A small contrastive audio-text model, trained from scratch: text encoder layers 8.
Rows from block 4 of the text encoder, named by matrix and row number. Rows with one number belong to one attention dimension. Each number is 128 + 24 x the weight over its row's rms, rounded and kept within 0 to 255. All counts start at 0. Numbers have three digits each. After the name is the row's rms in percent of the matrix's.
# q: attention query (text_encoder.blocks.4.attn.q.weight, 192x192), inputs 0-95
# k: attention key (text_encoder.blocks.4.attn.k.weight, 192x192), inputs 0-95
q.79 100:160105138140132129121083109123159145153137149086106101118099130148132129133138104105133093105131117165161098099079127115104120121127135119126124105100143182156139134131110106135167163168150139114176143193164116121089124163171113118113155130125088107101172109131111144115117133122113110143
q.80 084:168157116156140158115127178194082126054096150136100122116176147120183123153119154089123106109146069136167143096120107177141164124126122139145104127120096163155127086126108155137114149146104142108144125128060100138098155145103136111142093129172121165110120166133112099146127120100121101109
q.81 102:123150146127130106122131112168141130166132139101164112124131119142150127118187112105099121131132085160130143077113174154157093127155099146121155137100121133096130203079144129160097071164091109091161128147155115165132137125138125110120171106130155110132115117134112104117127101138141096131
q.82 094:147114131132131059116169131112125115133159131113132132152156090147151165155160163110156124148134111119170079094100121178147086117149101157170129144125157113143169118117144114102119143132145132088126084165111148140121141130128158119129080168114138130100100163134126157077179143127174123141
q.83 089:150084151125133095159154122117132132106135140120131137150112089137147129125142093154154129112156117122171095107146105165114119109103110176162165118128179164072118128115159119134123099111122117102115181151127121112112122088123186132141116145096128098109151102140143168131126138093128120119
q.84 092:106111172117087156109137154153149122157082159132142120133142135163169139111131115122121136109117134122161143092155138114115094120102108139156169130125117159103083120102111095137085086123129136135121152153140137182110141148147131152125158097120159117141133132111122104113213138131115167124
q.85 081:121133121126137083145104114105110098095139115144101109132153144136153148162138138122126097156114146148136141147123110136121152131098125119144133117147073148171100087095099115152144134166120084169114107115127118150146103163088121094134121123166134132184098120151132133134122121143122125124
q.86 070:124138120159155109123130113127116121114105131151141145135151105143131148111083162097096101161119139096126134105112124156138116160164096190147159139144113099149114094144114119159086074115163147140104169060119140164136098143151091100155128089102177098123123156164104116117114130153159165132
q.87 084:141132129110130098079117091103151125179123128124164150126135182126110096126161129095119131112116091173109160134150157132137108134088151120079116136126142142107107100127115123154160149166113098121158165138162059116156144118109098144103176113128137145154138125123163124107094116136069114119
q.88 085:140170140089114116058111087116117091147132132142132097103104135124063094099141122130106119128111147121117149148128146127121121145110132104072094108150155100121150158128110144153167133115117090125126175083154061108134147121102093140129120111133104125165135109079148135140090130097071112146
q.89 070:123161135127130154118107192141132094110112131127098163105111144135152127143095151146117102113106113141098104098129108118080140117145142085154117155131124088140080145104092163133138122119114154133115150136100133127132154112163124123145166147101154162134140133129118139159177105120146134118
q.90 103:139131156131130117104094127124149097149156083082136131139150134194149109135173154088151135126113071100124155112110144115106083124145090121111176158122153129161164105111135171134154149142154097103091155114126096090135120130094118135120140135133157163176130148147130121096133116141152165130
q.91 125:107100153102131135084124089131119111152110163151152149135167134167142098156137095124137125121165155127137145119156117146122127114094150113110156132163137134147113133133104104135145097189135085094150162119165083182105105163123095099141144098108157111149127153136121113136150175180104153096
q.92 082:110115162121157129118139138111094150148105101102129096108106092138089077151124104138104118115138068130101104139121125172174160108154083117095085115089162123114145150100142089137149109112115170134138146133143135157149198161127129133195101137140127091139109156100106093147105128114093153157
q.93 119:117097148079144117106123060106151110140146123171160124132158144146146104156165110148138161144132171156128135165151135134128129128104170102135184145154140131127116140138126125137148113158166113122144152113161129132127107133119103134128149097138121087157112166145091098114112138159128147095
q.94 159:168137099116105102137122134134117149118141092103088106109084115083079119090133130147120152129108129101083121150102140087103110141129109125142095114085116099103153118119145129111118166101130146146118101125088130090140131104112145142123110159117099159094136071144125184128093092108137111176
q.95 084:112121108107102101167140167114140104086165104115133093146122163099094134103138127122114155147122171156144124164096112094137105127080153110124147116107120115163199127114131087098156161118108136139144088134099141126115100141134166154119110115151057117129113137125151156108120112106097112152
q.96 082:129127132109109107143119153113129133098070135157107183094153118108114161140143073128117127088156150174119142130134100098143156103090164078115088083101121174098158096069150117141117096123123118120098130133129126143145118144184130132133172154166107142110131124103071122129174165123138137136
q.97 077:131099090076124106132127141127135113145104124117144134137130143118105133108102090144135149149114203173106126137104119140085144142135137086104105112109143118135133100110158132176135168136112107136141138153153115173190087166140113163107156110129128113132118138113083124163159168130147141174
q.98 082:108160118093115115121124090100183107131118115138154159170133176158120128139082126137106165168099147134153129195121128143090117105113124101155112110127107073156131116159094121136135160136175116114129138126150098105124115094121118113058123172139141121178131158146159111138143159141130097101
q.99 101:154113091101134112081105098098097160150114094099112121108090090093141141109147082069078071135122104169091145066084155111119135137113141088149161140114117112120146102146126107120150132088098133104124133147112147135118132142113109110150135123123104121092138094137091152137121155111153156194
q.100 098:150154115146154095152136178124079143071096116132111144120136107122126135133152148094138080095159098121152103119135105169152175158175125188136149144154131164136111118113122177098122099101091136120113093113127141111117164112120138116174108158143160160130108123131120136121106098118145139111
q.101 089:122149090136132144165122122118176119127108140151141123120155132186138143133110135122132139154126112139156121145135102180114128131157089152139136184132165113126100135157148157132106129162144156121128123129134141120160127112076121141062133121134112130137079130150191138110122094143083135110
q.102 099:115132121122184112106113168161093116127161116111121143142154096122140154148178169081113069113168107113112130094110143130118170135163153123117117155117096156167136141125095162143136107121109137161146116120118152136164163145165126116154124163102120132125127127158137132164110155106172113131
q.103 084:150102115180162126092138154096116117103134114130097143128133115124122145117190170049141069127127103101147147107106125128158092170140142161172128134082102154154132086109102162124105161086112158136139106123148114130145150120130138122173099140159156163109153117164103146166116125119132172146
q.104 088:154132100105057108081102116096142153084111118122130146110095116119111102097151136122133134133109113117146131139116134141125138126156120136119109156107084132134111159095132134078131131133090154117135118148158127092130128148125152141125122113138080143149087113134133152071097106105112149117
q.105 094:149128101105131142128130092083125145135147100105146158107124111113147115109187171077053111142142117124117125111121147098125091131133121128121154144144157140150149117136081093084135146141103134112173130148131102145131151129132167139146099150120079123153133109132152165097097143169140108129
q.106 077:138161131124115102094083123131114114086086101131114108090109121134111141122113145166130116095128160166103157125117147162145127157121136082091122110158140131095110143107214117117110099124107153120083111079113172144107149118170146186116146087163114162109072097085166096117121134107105166123
q.107 140:157149101068123107083137102116099185134053164113111165149108111116121098133150086153117125110126154167126155119127118167123128095136144126114087106123132123105128144115104109091202127154087119106148149147167128152103101158137121145122153090106110076101102114078104105133135157133102106138
q.108 100:096110119149111124120092136103130144150144092145112100088115136154149163105162180140169129134141134143125082125128095166124101144127104104148108153157165090153125078151184114145113095131138127132137105101094121128139139167121124104163085141158110140152109150152183126143095141115145150095
q.109 083:155139144146112103120183109114122118103142103138133106148105113160123120152104149107141158112100124116105137193116151130150141136153134154117150174107164139147158106127168145118108169112135121120118073105093142110133130111102131157123071149148135182129105133115155124113118130116116108060
q.110 091:129127160097086100128096107122097137144088093114144127129119140100091152114107090157122158102126145166101121145126120125135112084131139108082134090132147142117156143132145128122174120096147113102096121147137158157117132118150123162112165087099126101118102124100104144125144142103113099160
q.111 093:118119115174128146146141150083174098085147091114146131110167124092146176140117134074155150150133095120115168147132108114109133162116124101197126153135100122172159106123115122123090134100130164130158088120118122069168143129089107080133103198146099155129150147167132137102133110147167131154
k.79 101:123153173114118125132130154164130175161088122119177107159114116081128122138162128080164125093140149134092099105111181139120156129134155109094117147134144135109155157111115143159122095144111166120171111164132147121130129167138157107119124134095166133114165126110167143122133122105073120097
k.80 086:129153151122153109116131073138117161128133131097088171151106170145126126125122176146109112149100087121128110134114112102083097132149172150087150108128127096150141136139155155123134137158157103070169169088126118139112096102135145151119166075142111132098084118167117145096118164159163121146
k.81 105:127126126155105133066112124187105146160121182082116122158120163132157131107170129121076118083132127117111128096186138142132184149169127128119076145132136137097127150126116123152125120164085141151130147100140160137131149130111105156133132136093131111125152097075141155152121149113109073143
k.82 099:096140161143139147092120118148141160110124177118118145143096116113127118131170092100125129107167140120099140123170123110129147158133140134109107150123099118097136138115106127133139092144113140135159128154170135149142132180133117151141128154147148113125108094172145139107112146111099078122
k.83 091:122087107119091113104117159126153156130091147101138091117120081099116137132146158079147136150150126119100156103125179137126122142115124087126139179154138115137195162115113097116138102115137151160154111154138122155113146161154111120141115151180133128128121155125139140102112136102107122148
k.84 088:144119117129118145108126150166115150117126183124113096154132145117143101152133106119122147113114105119111173093132156149152138164106098147120145188159114139099168101134135100079167115150106135118156122126152137145103124100143092190099110139123139113130101138107121124154149134158104071141
k.85 088:130142128077178175137122099120161117123128066162099111106084136136104100160117159168159132164120109131109149166121133126131134092165132167147154086116099113171117147164111156116157112101150090121144179100152072105119087127105158086129120112111131122124122138146102146140087096128139131158
k.86 076:130128125112114190126113120183151113123152123171146170158101124137090127119158126128133103089182124151158121114127125140105134138094159144096119173180142145170112141166133129090139137106120119158097136113091081107126103108155116110068090147115099164142125107151112124085125115129108129157
k.87 084:151146098111103091105130150139097114159163102099135098098163162144112112133104144174129122113097117149122148136116118146128119114137120113131119085148134138136104119125138132165172115117131108123101133101119139104139120121097138099127105114115145163123141136076111166183113153145112111086
k.88 078:110154076131131109113150116133118126159146104114093101114115157148129110113123153143127105095120060127159117082089139128135128146152121083132122106120134152154142124132159121128106138155142094125123162147089143122154134151131118080122111110125148134070084103117134125174137185146150154101
k.89 082:090126102114091132143163135103109128122175189095159115173146171130139171102119143127116126153106100135128113146179121079156132152132181147137125129156131151139138102150173121158069130121109135150130104106127135101118132126153122118085125111087098121165100141109152129121126134165137137165
k.90 101:103135136124108112107128091160120147116168109104161155164138177125100117082170121147099105111137130154123130092175074130139137149121149114060102106162125129126116148117110157162159101132138119146147163122138082136119122153151135128133118117129142097153131124098151144140101148123126137166
k.91 110:126132131121094121111118140113101112106113084096118123145134149143102078147115131115140108109102101129093165108105148109181135131142094116114155137167119118145137118158130159123202092118161139136097187101125097103115111086161173152135118157097150125120134126115115160145144140125109100133
k.92 089:161108117116115109111139134165116125166111131080114144121113108155155117105149086062116097096159131113202112102098168172097142094155101102170168132102161115120138150113161144123131172134110120120102109182097140087108152164098145146116103166114106128095124128108132162097132140129136135092
k.93 095:129114139127129169127090137125116115097136117144121098139171131126096112178122153131160109122136134162134122156107115107139137124115108134132130102161152125152161163113127148159142090070122122139095137129154117117119140085163145141163105144138123124152132142132094128140156136090098142118
k.94 137:147117088125141121149159112137106116132149162144137147074160083106129182106109121136110144107117142115155083149152093139127089126128167102131096105109154139136126143139145100126081154140121128151131094158120162121169109144111125078126122145124092121138119156138179104130122115171139137137
k.95 074:111129097144164122184131126144114191148132138150084121104124101135138142142146124112131143142114145144151108108126092092154135132125098107112125122124144108149096102165143106156094148140140104134150126144147139176142109177090128121140153154142168128104161135173094131166141152122131134134
k.96 084:113089112136107140086094161153112129130124159126136139131108093104124129066161151132145108093125145113114142136164106127101130184128182121146088110114117162127131120119100111110113119110111143176093133109115123164130123146112107137098144139160127142151104162162125136105119079143112134171
k.97 088:119091134115137112163098170108152114140147110126135141103138100109112142140118161129099107150144127116095122155143108111139113147126127122160137162166120168142142142106084082127096134089123139169128086117123122078103212118137097127152106146160130114145135147129140134091098105129120149163
k.98 083:078138104117163114140165111126102122150105105088118087125094106117128096106158180096129112147107141119120113092137123120118137152150118088151150116137098095163148146150146147168118190143094123140161143119095149125126132155136141128156114119109190131093072131140128193155096136125139139152
k.99 125:164115138175124121137147135106180126138118145153157141075136122129109146172089132164133159099107107101127121180125117143125101118119112169111078129096156124097142108096127120117129110104162144121089080128149096102137140089127132141173147161179100150161126140124138095094131135117106139134
k.100 106:132155152076152144105100139170135160085140116139122137154103174168146143123107126129156125110136101138143159124126104098078159128122147138067128136101118144099116104117142155124158101142176117092124155139152090158100088085153147128143132126143175141090178121157153118139167170116164126116
k.101 078:095119102162121151118174111089133118104125147119100127112150133151142131150099159117138149173093123151160103111122123131158102110128100118191147122152087123093096124128107160136082157147139139120149127135120156118152104153111137058106148163106137120106136133131138171171158136113142112151
k.102 102:143119122089099115148073114139127155076108125154154129128129135134114129145099108191162136129127117119131135147115137125093147123113151151102125161117115120123076122083120134128178060106125121088111131115160099119111130098171126157146162126155117121122132117144140109088149172134156131130
k.103 076:181142182085143136072125112139125163099112171161141118094114147181117115143151117144137128106111118152142149141135117105123147082116166147109158130112121115076093113094110171128184118133135111072120107146141129077124134130165119130160152138139143132125141164167167117100113155112127126126
k.104 086:160139109129147137086163127133119117133138113124103126137112129161094098106083119105144119131130094133144099163116109152143124095131088148115119097121104095142106104130123152114134181177184098129089138157099125123154110141123116087127127128086146113112146162162104132158134139087139130122
k.105 100:120132099099129090113156087151120108098131090140123179118119131147138124109139108127068125161119117143089117156095126131133105091144116118107143115099107082092112129154127128135142109127104102089141147131094142151132101137077103108128166148160150110121091086128133141182130131099152105098
k.106 078:148129139182147160163104140149147075131132134154138134143138160132114125120097116127172120134154105094145156156128114140092107171103147150178118130115147152155136110153125120104095191123161140142089144148108091115095120155149138113098112129125098107110176118145125116110139152186139169128
k.107 136:163102089185135121131157137122127110200126114168095111136132098137135170121076110168126140111105140093130106172107116177154119127129121135146095088112137145131138099111128081103098159118115123156102122128131113152153121130098125103130119094151137123142122188134111117141104138156098139161
k.108 090:117159134109151123090138174139126142106113143098162161134138160155159137126141118126078139152137120133124149125118140126125141134118138171142123158114088126140117140179122144123120082167119102135176133157118140112141134151158146126135126106076126131073168104092133119133139103132122138101
k.109 092:118195173099148121129143101133123136109133115118080123185087145139129110102119113103100150157148104172129156125143116066111161132163108138091168149126077114125113114122123154115129147140122131067135156128104137123133115132151116145110113083127174170114101086121106135143113141086147114114
k.110 091:135115164189148136186144140163157141138126153139133143106111113131146165151091123130142149137132116068136097148145152132110108161123146139144128145123169161161154111098142106135096119094119149171117109116106120111113133139110136106164100128145115166174134163131114111129117156157117129150
k.111 107:094143157087153109120134133117080121077127093130126157138118152146101111104166129107112127167163139161106152098118133094132125106155166119101150102098108077126096150117117175105181092154118079116160159148115132123139122137126092128152111135121128125125103103106146162140130139096147100126